Rows from block 4 of the image encoder of a small image-text matching model, named by matrix and row number. Rows with one number belong to one neuron. Each number is 128 + 24 x the weight over its row's rms, rounded and kept within 0 to 255. All counts start at 0. Numbers have three digits each. After the name is the row's rms in percent of the matrix's.
Before each neuron's rows are labels from the 100 images, of 14976, where the neuron reaches its largest size: "peak on" is the class under the peak. Only what is clearly more common there than usual is listed. The data: rendered made-up planets.
# gate: MLP gate (encoder.blocks.4.mlp.gate.weight, 416x160), inputs 108-159
# fc1: MLP up (encoder.blocks.4.mlp.fc1.weight, 416x160), inputs 108-159
# fc2: MLP down (encoder.blocks.4.mlp.fc2.weight, 160x416, transposed), outputs 108-159

peak on: ring
gate.239 101:102085142155153097106109167165102133105101130182095152170150130157114151107138156141137160084150124082142156134124146120126145143093119127116126138151125111
fc1.239 095:193122080092151153120117130169129108116107100095111105112129142095137159141108109114129127170093148154111090129134121118130161136160088141137154121126116105
fc2.239 105:142160118135165147108136122113159113128128111124129102131135141141073091144178129151091141126128165159112105129144138105128100131089124139132110133138092171

peak on: ring
gate.298 109:132114150127128141157136116153131111149191116127127114109142072078110145115151108115110090129112073163123135140114136125140153123108116122115137153121151154
fc1.298 108:163101107124130136135121099124120092108109120139137110163079140163150118132120143155133116120152141105120103112173133140151150109164110118122135125112149133
fc2.298 101:116118179124094110124152107160135149149108135128157133148167126102096092174153118116122142136112139159118123130122140120117161198136161119116095164165143135

peak on: ring
gate.184 086:113111139136154108148091149149129142123152090100154125122152118167163096109096126148154118149133144161094145144138156137192127149152124091137123126087154100
fc1.184 097:145119106143102140146098123134137163145129113126112142115103125104129120126104103100091134147156127175138118181154157148073137130097147109148087113154143167
fc2.184 093:122118144182095112129111150112119148164117154109132128110127135106119079112149130157106119149117138134135122143084166111150166169168125108099095106107143090

peak on: ring
gate.382 089:109155139154154123161143105095103092111090118081089136132140129119105070122138104125079141135155138171138145114132129121122124129106129132125116133113105141
fc1.382 088:131138160153123082105107112102182134133111116160104164147187090099116165137141141110081130103139128115123104149151129107102107118123142128093108089123161121
fc2.382 100:119131056175123124130117114121154158131154158088108161154097114120100117100178108153140165113129133132143129086125122110138118122075124117164132126119105117

peak on: planet
gate.114 096:123145132124122090139122100111134121121150104066122130115148127126124131142113175139103119136098138120118141136117125132133097159180135155159146156127123132
fc1.114 094:139133139103119121128167117103108136164151113073114123118140116111129139137069144176158152126116155160156114140161140112122096166130133178126139148126100136
fc2.114 092:110135112107094120089106151142137098172177141139099132137152147139120145091119117145146155146103101108124172135159160115117143119100137139089096108091092116

peak on: ring
gate.304 093:169152181131123126175159120103117183076190083139161133157121119118129127118110113131108127130134142109113118101071108084128130130121163113148135092159131142
fc1.304 093:074090089145121187144129128124128117128102115159107111151095120094125112122116114138101130144123125135095151149146147086151166145135137108145148125181097199
fc2.304 086:155172134144069126122116096148125180104152140134133115121113129153189154109109117110128101100140111106137108150095159092132143107164113120099139145170125123

peak on: planet
gate.16 102:134166120148123158088109139111072098177113130147108135110097095146138167117078098135141127140098132129155152187121123111138133154130132158127136143085128167
fc1.16 105:193143095135145168126162106086073140142091146143115112152142080128141141141084103132149157132138135135161118130120106096140106170113136154105176153121118170
fc2.16 102:120093147119109109116110115129151143158116153160116121142130141140149142140097127124141160152160182122131134147137106175128127128102085115105166141083121104

peak on: ring
gate.212 094:163133161163128129139110151151114128141122143133161154136149137139104114149111117109125153102136133094117116099144111134104108116120173127150112086098164070
fc1.212 089:138128083129128105093142188086188100099058151137093122126101155094153084126156100144130104099176098091121135136107113153125110118117113093106151164112105112
fc2.212 094:087152102124158143118115158119103092161133103121176129134170121142114121102118105146102106156123170114141138064127101128096163114130166124116151113132171096

peak on: ring
gate.178 111:142110119148120128141092053152121144091131144168142099138116090089133167120105118153145114146138124143108099110101149082159178114096147107121098106082122183
fc1.178 110:184147147143138160125100118116124101117137098164121092140091189129106119132157093101145097134119125168100131093121140139117111116073105110154111152134140115
fc2.178 105:127102086096099135135096124102132147087140144166140149118120108118101149173135095094114127147131174111127122135156139143126150121120079137146114174119119159

peak on: ring
gate.100 100:141137091177123148149151068151075137141125165125098123182156188090084143157139119159109123103085138126096148130131124141086120086123147146120151152132132132
fc1.100 092:166118145111088129091119110112143109177119113175148121138114124116094144134127097125084153108141126122106099106155134108098173122107129135109119134144069110
fc2.100 105:108090128114099147159113131125107149121145132106126101114126128128091122058122081145121154112148089132109116144150154148126122110156117129106101097107149119

peak on: planet
gate.287 088:127121136109102120085098090100129167104098161148121129100111157127168163108148133153122115117151152117128105139154144138131162109164165143152134151103144127
fc1.287 088:182090120096131192135110137142096146117129152142121136141076175150130161114180131098107092085127090111123163131119111167116170132173161106121153123110101129
fc2.287 091:158097122095132075119144095120128082112134149177137129139176136152158125129093110130145127148116102112112117120113145105127134165129105107084168084133090068

peak on: planet
gate.175 108:120121147130112144118111124104123128133117109143131141163184165150145162134152166143141170124144117114095158094088107123156123105133148115160117085127121156
fc1.175 109:151150171108119101120136136109098127158093107147096135146109178132127085138130127135135110105152122153067128157121162082140159145134136113078166109174160106
fc2.175 109:166150142117116150178154174120118133110100140122113138080116130168124122161134183171138121130135129133113143166115139130136191142153159149145131132130139146

peak on: planet
gate.384 115:122115134108182147144145173122111145136139123128163179094111123131151103123127166127135110160142152152154104088151155104156109142153109129100143069184176097
fc1.384 103:087128120129105095094144144096161132134111122132134155110131073126123119118113136108112158122129138119148122075146134160112160150139151102087097095124134152
fc2.384 109:145122122078099123127164119138156135101166142112131144150137124094091162141167112137126154117069160128134108118085098099160111135122112125107095134141102184

peak on: ring
gate.185 092:140114129173146124095106126142141116142140133110146092106088115129144132138140126130133140143129126189132102139093062151122118079131153119143145090148154096
fc1.185 097:086133164129129122119120093097105128134082134142173126138084139150155084128124137187150159092144162125145163205133128112154121112148131124119132119104155110
fc2.185 091:145102132136102118095129130109084085137156130109127147149108140109146144144144098171110143112148132122109155157134151131161176107141098100181143160095099121

peak on: planet
gate.70 103:133132111169133131164155116121139162144114135131139119117155082143155162143053121140131148123141084145147087103122142141146153110124081102138084116127151102
fc1.70 098:120145152152163132130146143118112115106113134127133164140148128107087112131102108143166062097154096152166116092145102111107102131150087078172097110113121139
fc2.70 102:106101147153101108122120144118098119145159133088160103152107120167107111099118143153167164183103134111155134118136123097169189087141119116122141150138087095

peak on: planet
gate.137 090:173135138153119106131105126111120144099155163163132153088144117087110114104112141136135202159150142140129152115123137140125135110113114129156175132141145127
fc1.137 101:051077098144116092131132131145119153103179126092129158136146104083098106125141110122100085113128093156139144121137140176148153120140101124131166142131119144
fc2.137 095:120140142141113156121146120157128121130149126122158149171057108116146139082137132134120107102106176119120115129129137110147118130150125125136097091165091134

peak on: planet
gate.413 103:121129128133147150093126078130090152150113101089154120122129097133138078139149089080131121177143141147123097116102119088147139139135129121128127140163145104
fc1.413 107:191137125130101138072120105136110137134136140092089125112084140121111084118133114117167068107163143075103112156129111115121127105134079141082130118146184109
fc2.413 107:129148169114118106130131209107127102120130144102106130185140115129159148119121133077111096134153056101102091132125136120144071110093135138121148143092128130